python train.py --arch="vit" --model="image classifier" --dataset="rendered made-up planets" --train_examples=97500 --image_size=32 --crop_scale_min=1 --horizontal_flip=true --translate=0.06 --color_jitter=0.1 --targets=["phase", "moons"] --num_classes=[4, 4] --norm="layernorm" --norm_position="pre" --activation="gelu" --mlp_ratio=4 --head_dim=64 --fused_qkv=true --bias="qkv" --qk_norm=false --parallel_block=false --inner_norm=false --patch_size=[4, 4] --conv_stem=false --layers=8 --width=128 --positions="learned" --pooling="attention" --mixing="cutmix" --loss="cross_entropy" --init="kaiming_normal" --residual_init="scaled_by_depth" --optimizer="muon" --muon_scale="spectral" --lr=0.018 --momentum=0.9 --nesterov=true --orthogonalizer="newton_schulz_5" --adamw_lr_other_params=0.0014 --grad_clip=1.0 --steps=40000 --batch_size=256 --epochs=105.0 --lr_schedule="wsd" --decay_fraction=0.2 --final_lr_fraction=0 --warmup_steps=4000 --weight_decay=0.003 --adamw_weight_decay_other_params=0.05
Rows from block 3 of a small image classifier, named by matrix and row number. Rows with one number belong to one neuron. Each number is 500 + 40 x the weight over its row's rms, rounded and kept within 0 to 999. All counts start at 0. Numbers have three digits each.
Before each neuron's rows are labels from the 100 images, of 14848, where the neuron reaches its highest value: "peak on" is the class under the peak. Only what is clearly more common there than usual is listed. The data: rendered made-up planets. In brackets: how many of the 100.
# fc1: MLP up (model.blocks.3.mlp.fc1.weight, 512x128), inputs 0-127
# fc2: MLP down (model.blocks.3.mlp.fc2.weight, 128x512, transposed), outputs 0-127

peak on: moon (31)
fc1.363:403475493515512534558479526535546565521528449509512502509440578477475516469490476476551503460472535474459548525536487497485508416474446478417482509465531510618495480533487471503459507435525483557491539556503550512468522519549462461570568494427455495461542467493493474484472457468546556462512463541507514468555447475547433554477423515530528418471468470479522456572567454468476475485515
fc2.363:515545469502477543475527523521499520461475511493520561501473435483463461482466551499451526540518525490477434519521504544522521520502458549537518558550510495441519526446439499502419448522600478467488473504462490416572512516441569540433475593567538459466541432501479520514482542537423478454492470491561537528483532498462529537502574543473413507468507385526483526555486529451533498491467

peak on: ring (52)
fc1.172:582552508480500500573499465519517464493481526493522467520461485586450479534477452435507512461451546502510501508529514521543430556435533503442492469473582506553506475500510499450531448494518471454534445490497450528456456473491579490518427520427521472447494464466523513422508502460495512539560512538449628480464460528454430549488444558541447461460472552492491451523513561510531525531558
fc2.172:567491454482520461468445490555430472507564552604472537499524494567468484456470454504527556498468598509461490509557518521452496458553487562473502538561509511520569467482464440465501516460435539522493439532470429457475519556528446527503461474451505522530549496441503499502506451514479491571492497534538406497467482483484473395473488485492534509533464526534546492517521473584485501481597

peak on: ring (94)
fc1.418:541508501444500489487545489491498467519603531530501452508521537526505487466424440487498598497517553510521443457492468487467535518437529483454496528495565491476582537509515486421524462483521460506533508443485484473499418478564456507531475456603484505556512483431483455500427439462489479492514582482507529548469546501451415480509487579497466434528511523551511564502457485538546536575545
fc2.418:541495446549471470515458484530469488441492529486548535439494469512433572525498555498450506474490553612555510512530478494587567521512512589473507591503428544564509502488423463486469534461517457603484464548506423512507531490470496515511504516440418485534514529510483463498484454496438505484466428475536531522485561536467536497444529457437524525471455461563506540473516503502521506447481

peak on: moon (48)
fc1.96:514542476478431461433438499438454434462522512546499429559475514500489506457534536521493504469470476536516512526459478570431485505504478496430501451446451544469513539500559529501529477460505544496445562480511468485567547584454429489527521486459489554451489507527486528540429546503565429485554531481485596545485459497503481509514429562533484476405575531493547456535480475491502461557474
fc2.96:514531459474472515564423489519470467520460443541445492453426469526460455488454502499528524520480515512478423491475533487483562568553483452513526548505513605446552427503516580508529545450497514461510539484531479523563511439468460502507530533482495486469534448544490497518483558459529444544571501453447513463554513592469547512448405466507481517527470554520525584482524530532512505523416

peak on: planet (65)
fc1.471:529451464421447497494582512520456537490425483516476444511557446593487491523519509523546523509495482520566465472504485487508468412521481452473460444528519422503420508492528497432558518547503442570543511544523480509540389459572529492488510506453406496471545474484555550519495462468534488558524526495506533561487531525515515418547559525490568510465532463473487494502527566486525500540496
fc2.471:472601494508443503579516513493526516468542543453509506470499516546479507512467510430487477514536542416461587505516498473523423517536433485534590462495505520555521468529512475521497461565518578452504498489505418588512484524578488422505510461511490460473410477512511520425527472466477523459530511499532503381476438553514439488475470518437501519530527484542511518504477562507513453550519

peak on: ring (47)
fc1.320:468492488494484495436562497545504422492506491519513398425522486506505468486501510538536484469439466545475554511502452504443435574462528488482498485510538523462534575531445513436477470503489479475524448500629477474541454500547499505525435560499519502489514404440498500503546467448445472457635546510554502462485514539529472548520507503548515437505478526525562554503549506468540512496547
fc2.320:520491453501399508507458533436566541451475570574504551459527561499509489540501496480510517461580497521517549457507465473541459520566470511498519579519474425538528505565501467517497455507588482551487461473430466525573482413469491516529547504538465527531503509531493465487579497555494464495470467439435438589509506473456521451501524416481517536519470446500540450489465482548464508468503

peak on: planet (74)
fc1.188:546530504486511589555491519524430590559530492494502512515471501490548471512563475490474499467458464523519447547459501497473486455412549487429527447464525526474554564458472523540491509518472459579514555502475476519512443535471513505464466501464497515513528534529564462490506512473471446444593471410440519590501550593473517504524479485487424505527443496536467439463475459480556457442454
fc2.188:497523568510541472574525439497465479583523528504555442520477465468518487531643522461489503518537494513482474468551477518517509507454483439508501423426521511500573504478525541448443451482482451461495452434424516515415511477497488498482465489576540493482473544541566502548481518524600421452445518553509491462466554527471484504546516573556502555508473510465519526482506483475508442517494

peak on: planet (64)
fc1.170:519523541541497549523500459454442414479512527442426458506479484523512529524455504526443487488528502594514526522475464528425511552438543491506544485490593547503494575485506587462553553486500506564454468583426490427504578443406551507419519511489484482541507456545492529509477507475471459572461545526499455511450503491474504533487498445492491511507475516489463498447474562465454479469547
fc2.170:472460546496483534425498496546492554463517509545580485579568423398472479546511472503505506479524533457559522562514557479538476496479558503564480504528475468511507489520473404512453402491541544454508516468547504562493516424470488575470522501448475504444497485542525546457481466538542551466479478522477510450481553522532504442385501538527437542539454470509518500493470470567514477523500

peak on: ring (93)
fc1.29:563501477521498534544479521470515501523458497505480514420564513580518542478506461459545516525423489505529542517498452544512488490500548493447429473506557549532460520411471488476487520489427552413529489454438521558448472480453556515541542544482520491480454511480451496478477447526523442541581492484462509541531426464392420518440550539498522516460449507517524526524467548478523464588534
fc2.29:580522439469495485459526461511420448482524530526481505493467489559499525449492537493532488479505528524501554553484534556486484442506500552444509523525461508530435491534486471445462466488430514566503455522522503478592602517505503528530464513446560490490493591471510515488555448545553470503518526500495404475471477461559459461537515414563594544400453433511508506533528464490487486475506

peak on: ring (40)
fc1.379:495500515541458483466449528574501444482504472456473484544467470482506546478445473554476503466495511453474504540465548493502458536527443560514531509427520528485496514454464527496553484432426454458483488518462453552586437491542475461473488479495461531471511480487497525474551566564399420460514487502538458535506520510523433553491447563584528512533540566439497435542516536495604451464535
fc2.379:504518449527468493510517529523500487452555530548466463557527483480492480472445524543514454583475548477553500460495502421453461469540557423533450548587496519520487473529541526494431506539466455450472448496542449517391462463540480484466541510499531542583535452494504458438546524487504565597559487466510530502563509461519404485485544520538489470533518432481556484492459523517449467521490

peak on: planet (84)
fc1.258:545448538498540557521493495488425499455446521522482474524484500492447544493486435472562536540496526463548489467488478578535519486466509509452480479511522467497503464488464517441524538555511502481443519457512467573510514503457432503488561584493455469537457539557545431508548518505477601560478537510571474484442451457533498518550422514479478386511490460488578529477459525445509415440516
fc2.258:433478525492522480526545451516540466518558496470541488441571537467464510423536482551535494487530468508479507478459542476520491555456506429528562532553469505390573468541470476501476531572484441432525542576528480465538452571475497500553471571514538421502529545505448498551446589518427450493479521464428472505497504502552484500508468552514445534523514553474505497536480486462475479470444

peak on: planet (100)
fc1.70:506547580616555455505549464504476469561460456588581509493519491520506504489526581537495405475501434458560459552518451451483448458516475465520544497486514467571496490446547492499454514487429529479514513511529490553447515519440526475447438468470573437472477440504522481481513571528474560510518535552497490501454499581462499495450489442434541486496497466518468489499485502500485499446447
fc2.70:551446471500433443504524485476515516521466508536494487530542392434502514567443491572473468523511609565504487463477561475566530560527484562521470549529490484449479502514506450454465480568480442438570437567530439481573538445573510456471498533513523514551506495502507461502565490493509522501543529497475500532527459513474439462496537543550417486499524513427508500472495531505458467435486

peak on: ring (56)
fc1.273:539510432513483480526551538535495477537512500503504548481488462485440513468444465449367513476534509488444525533554470475492517513468506510510476464464532520488486533428516512476544515506449410473523541457577492541533446568500527436510462437535535486516502508456471464555411369538517406455505522531509512501502553562501437504508465500431511503518526561481473538486489503523589498550463
fc2.273:471487485523528518465555499524453455462525478419526475516525502473506537482433478496534499549521433616501546520432510466523559499500496501460470549487411546504526536539519485461488536559552408470515453524517498540547589456466506487500471531502508436467527486485495412481441493450492521495550468456562545460553536499518525513464525551596481455507478471485612465523486474496469472517413

peak on: ring (77)
fc1.225:509545416495522462493464530418537504496520528555537545540491471469531522502482430435491480540541491491595469441564530545526544496526453511572489527533583464523492567505556549490562424542554522495501480476463527402501516530488524548497390472466513511525476500475522486463492455441503531514477432536506432532513412497543459507420511545510491478542484490477477463450476533482525544553465
fc2.225:483400633541531544563476527552528516517496539478481412465450564548447473492494592539521506460461515427482469493487494503471452495422508484484544443551509522542475485428513441556449577482486488557521511495506511487461458507559489482532542523498485485403539506485470544476559469539563484484534509496475459491526471486468531479508586486464536456471548455434480494475531499543487538535492

peak on: ring (45)
fc1.116:502544506530515538495528512507482519501399428479521512498508467466448446556486494537399475555525474512437472542541426419497476557521463561520463501487494557562473543473546477505457553503510454500453522496561468544560516544475501506517466481462539505491483539470483471507423433520523530477463451580518493512486523537622372538492437514487490455551508534512438513491473486478557528508510
fc2.116:588556528491520471425533438560462444448507455599496521499422529566482549500461487517476491538531452527459495481466533479476474516516461518523479383458512490496533487493512517419553467487439493468473465483501550523587546489440548511538453544523467483489567502446484473478488473544507534515569509551527553490563482396488548502480506513553512527481525558476520518568482483486416500515472

peak on: ring (82)
fc1.466:524524468544477468448503503571502471430477546534515459479472410449543515497446470448451510492536575517399604509519493505518462510502465481547453552482533482506551512472484564500551483444509484537546457449442504465517477569491513482496456508476520543506540507482422477523506473502482409558572422498511494540464481563518444477449494517510596522531444442469530459523491555504558521545492
fc2.466:533493483482488521510466525429513531458503474505484447536494582487600533523480506496493434470490444527458547432474547497574457546494467465543505556491481517409579477486518475474554502582504411438596509483477508489535476465518470484452543530535577511513473465506468499477511523546495556454446530576436546461532487522492456552531438483520474490512535554474562503444477523492538418467473

peak on: planet (79)
fc1.443:474464498492576475457502502576479516451473540532497525518487432491541511508568433509508486450536542415510505541445461461517560420472553521485489502440541533527497521595531506544538500462441462473491503547500412524519484482429507584473461459552489489527469502427469482492545492431539497477485529494439540544457471534498512474502518481526512521487471525473560455394483508532557551411435
fc2.443:547455473477413558492457532506551497533452448527488455541474495453514483560540454491501495469443360515505452478539500506505491468462577495497555420480517510558418522514497494458467534457430545543557566411518475482522541491503512548485450513513530580540556479440493421495495529481536479504469514564499503561482583495500487514523575505474535543557526464450478517472505524464531480494501

peak on: planet (61); ring (35)
fc1.26:533443475554492414506540484518527474614402512588570451508443498535504582507518543453549451533494474527530535472541526424448414506488490474504477500516510450477488433451502461454527478485482431511518510502522522473522529495412536428469500457486536500540506427495559550527489517535457518580585578470470513533467511513494484504491549510481521423502540503482478511501495515478528508540551
fc2.26:466504510430490534503443451430530492445502515532447552554512554559454371552497541499538527499476490460465439453564504547493478513535525519577517491457546415476514548475550449574532498421500563463539455482560477467516479528561464492535520491473464493468515489510501516491498500435523540519426509421533543497506442448535467489476581538512467539512455552497509520449541528511547469486538

peak on: planet (83)
fc1.97:459517588525542423533472521501557483532486475519478510464478506583544495528505514513457453488414468442550492499582482512411524471475525449473521482493544431512456479483527474480470488489522578555473532488499520471451498602514480515475488450503548485483535412475492489527508584504546499527499553500479539558497489582489500493446559470485518546493461420511544485490564510578564422493570
fc2.97:531439448523431496505508514464495569547545467504502480508473528452509506454477520442493530560547497574506489521375489486583517523500517505523459554490423544485558568517472501555525518559492426443514499553468435477519524477486445543472545478510430538510540537472567566503473485513443508544557486478480496481493465448525447536517450519512465512519466537476498482453473426478499567561397

peak on: ring (31)
fc1.113:563496468507479511452403555573421449509495563510529499460518481532498488429501524454531603519461498471529547530517490532484522501471500537442458508586553443521522472465462506447568480531520510495473464526500463543510479488486447485582514522428555512467480518473505472454504510454473532504445502523453573416539460470417492511545467491543461460495519466469492497499484409598540547515460
fc2.113:522522487445554529550462447518373562498504509482436531457508558482489514426424500465555520532554493433521532556487504486487484503525532521477473491422513529496514518480524558406519543512551471578484543439484511472563591566455428523516485491454504527466465457463534553505505542476436462506429534465498439550483478470503468490523489507521522517523552499557531474511523549440473550474559

peak on: ring (32)
fc1.163:462570539448447482443494572480480499494521524585492482407549501515506496452444448457397511508543527437492544495525501429521511528499548584460462519473577489479502502525494507447513549514464517520479481477420543503468476515479523533556453461527509573570472483481454474508533478549511498515573595461488491486485522533443426520459469538501505456516472508508499463583500523597546518528542
fc2.163:433496468534487500509485470504505542477523534469506517484472467419478445491539597543583466510449504528541533498533489525527524488467472505506491522451462464462490444518531484557483443529504515495558536502596474453525517508462501453474611491429427518467476538543545559520553507431452547458433469469546521481560546515537569494545512431510537496479554490449463438438505543490557513489418

peak on: planet (71)
fc1.32:516509527510531501531525561475505457453519550483449480525455484538478464486428527556487486506464522501465508488517525509537515529489410580492517483525462427575529535444500455530499457541500545585514435572492503505487444549457447486458538405519448514488556453497477533482476457483486430508593482472468476532465593474526484566491531408491523476520452439524567480473501564526535423504484
fc2.32:500499557413484449521479450449550471462490468461523575496596549501542529468531480475521442414455516499498461533499410521507515477509518430503477442514577478451541482484497504519431514512496558499494500453475565467470561533492537531551510512452417572435486517443504456532490539488528533518447464510452572511550592519519548547493525438526435446504494487466526536491501485509566513508551

peak on: ring (35)
fc1.371:486463499541534435485514474492454464475492535494459602483508416527562462470530447475518463493453460513422477472492420466488479483485460560531568594536541521557463500484518530481517490551495499557447485473491544588421501472453491436554520550531497525484513422521422487505509494532425481469499529528510503511483507561493523518564525512451489469596511510395530524532526495537488497527432
fc2.371:500532494465492522432489504486555525491456473570543432515542583468532528533522549532494509485499477486533535525471528476434532462485494514516456393447449468467450529527587449541482406461475431487565523549524545504543503581500538561458534466498544498510410528519490507488457496475524528552511556523475506416466587523526489504444516555508495519425480461567460473495455475479463492466542

peak on: ring (35)
fc1.47:531462504488480564514466460496589542504462509458488522496511516461577538486459413542508466505445488486438530461458497509490520563456556508506448491491533457415527515527457509437549558443498518465588516444531551477533420498536519439520437505501469526528478465483455536525514475484421524503500504548490620446480487515449504480470449536503475462532557502447497583480491470557421540535509
fc2.47:438464489491558543484505505495537421536455534497487511444564460499548450479528497492452562494473490478482537519554527525529475540499525455594469414506520405575509436452504534543490588535452551494481515533442560486487495546444480482477458422524529435468503458553462479541505496488478493536529435533568462530450424544522503466508544453448545456504504494503534555489534528485528470504580

peak on: ring (82)
fc1.54:541536454564473495482455547541512477510474477488472478494539480500496478457528412504478499547480547433533511452452507437511509371447491582501544570471603526543531539491471528472462491565537517570481516481479516472508497531464447534449457493541520524485452494453462500530461508551468498445510415490500556555582440499493457415537469481505482486517557473471470520524452545544480544523570
fc2.54:532480564408456494501479458437454579533581498505527501463464502480537508511526530440554559435440466576473482445476580532492527460522459526528464526487472470503496516540524551522594490512462524466488481504514534507514511487531509366448538441501515524476444497513507415485501577466478438508476510531512454468491526544447559515506557499500468525440558502562483483483536518522584488451484

peak on: planet (73)
fc1.421:514548523488541400477547441475542410498487484499511534496435479556538476438531525461506410500550528488551517532505499503490475519489452501512525600513523541509529525440410529491575503539523472471450562565482474527469455538470487540429530498536516508475504537466522533467447542509431511476504466588558440485474529461534537491453488393415545499531501493549462491499562512502509489546501
fc2.421:491467519511514513456546424566483537542517532493480518440486433487539479522526563565457415459446489475469588454531430509500529507545490560467409460572517396450452432477517513535489553494491531495546507503526554496494564515567482423511487518500504416425490527528472594530545521461531516431511547477480554495496540530496482480445509452496517507525535489518516476493493565489500450486474

peak on: ring (90)
fc1.53:533474579439503519460512495516515476468445558563408471452524514517511502434437446558491512481525531509482476509469475479518530566463589460536528563513536469460524483436472570456477432558535474538476433498448416463491499503549504492544503549540466505520477500497496506491523411486477481588510484468537532498486550572472458452473550484532540429543482511482556512564498419539566501505499
fc2.53:598509486548473533513452549523577565436520514433522488541508594476476461522458482465499525543509446503474558464510543494539453508502423594509505555520468498485520497555597510515542477446417494518494471491467544446469555446465464448432539504460540524500500481583498512527493496498438547491493428498471507529569511511456436557505501465506455493406498488461478539517535469513521456461513

peak on: ring (47)
fc1.285:460503512484564471481580527526448536493489508551408401513492477527408491520518512476524536547479474511538486509553461432479486485520448515434409487543483521527486487444527473408503498507559458557484536494523482556457493611491500511487469518494443489493430581495539506502542531455549530488477516441528567503503490509578467571530505413496447444512483446550480508541453502536503490505521
fc2.285:556429534425486506444518456532543451468467567535486532533494494530535533492549543515442551466520544447472469474533438521522521532619568526540487474549553507483494511571554434401496456503472554511463370471507505452554558453457486501501533489531484474475502484494471563463496488498537479457429483487573503536488491469487439493487452548477496544543453530524484535476506543533513454507492

peak on: ring (60)
fc1.69:577501497494493481453494518497487525489581490530478462471511509579479487529533493508551546498423576573507425547549513573520548469474528467494517493577513519504497532536464469499564399486452496504524501603446470482465477512468440522442481466471470548514478536497496566481453489463503494570529504510489478523489519401504439477438494418454478442462399431523472490491516503502545452537495
fc2.69:455444506449520489497549487504490519533467557521592576437472472533483550470532505460470433459449583473538493505533466522544502547510577504531515494560471525475450498440439481522496528474512497527457503552505516511539484500503516456490499414553473550499429568524459476451504526492461510510556504511579507546464467598487522521429436409481488503582516526469482507483538485415425472528524

peak on: planet (100)
fc1.284:500568509524511545516537464456487448515505494450540576508481470488538492528488557474542519493577506541485500459483513576520488457494443499504422503512476563457529533448499529532461455569491520491509548443437537451431480486483550533561487494540454470481490498478507554533519492430445557519464598519462443489509493561476551540412524490477458514541430459430452474455494500498575581523427
fc2.284:512481505516525490465594527523502482450476587542518450491481468500465433478464506509520576455530519543457505442556514508520536522471456522523508560447559470472417524579504465447472560450541447506540481483465490479503522536511368475445493521520526499460530483475503482536461435559511570450495546473527485473478537490446474535516550436477479574439497429556522541580518493557492526505475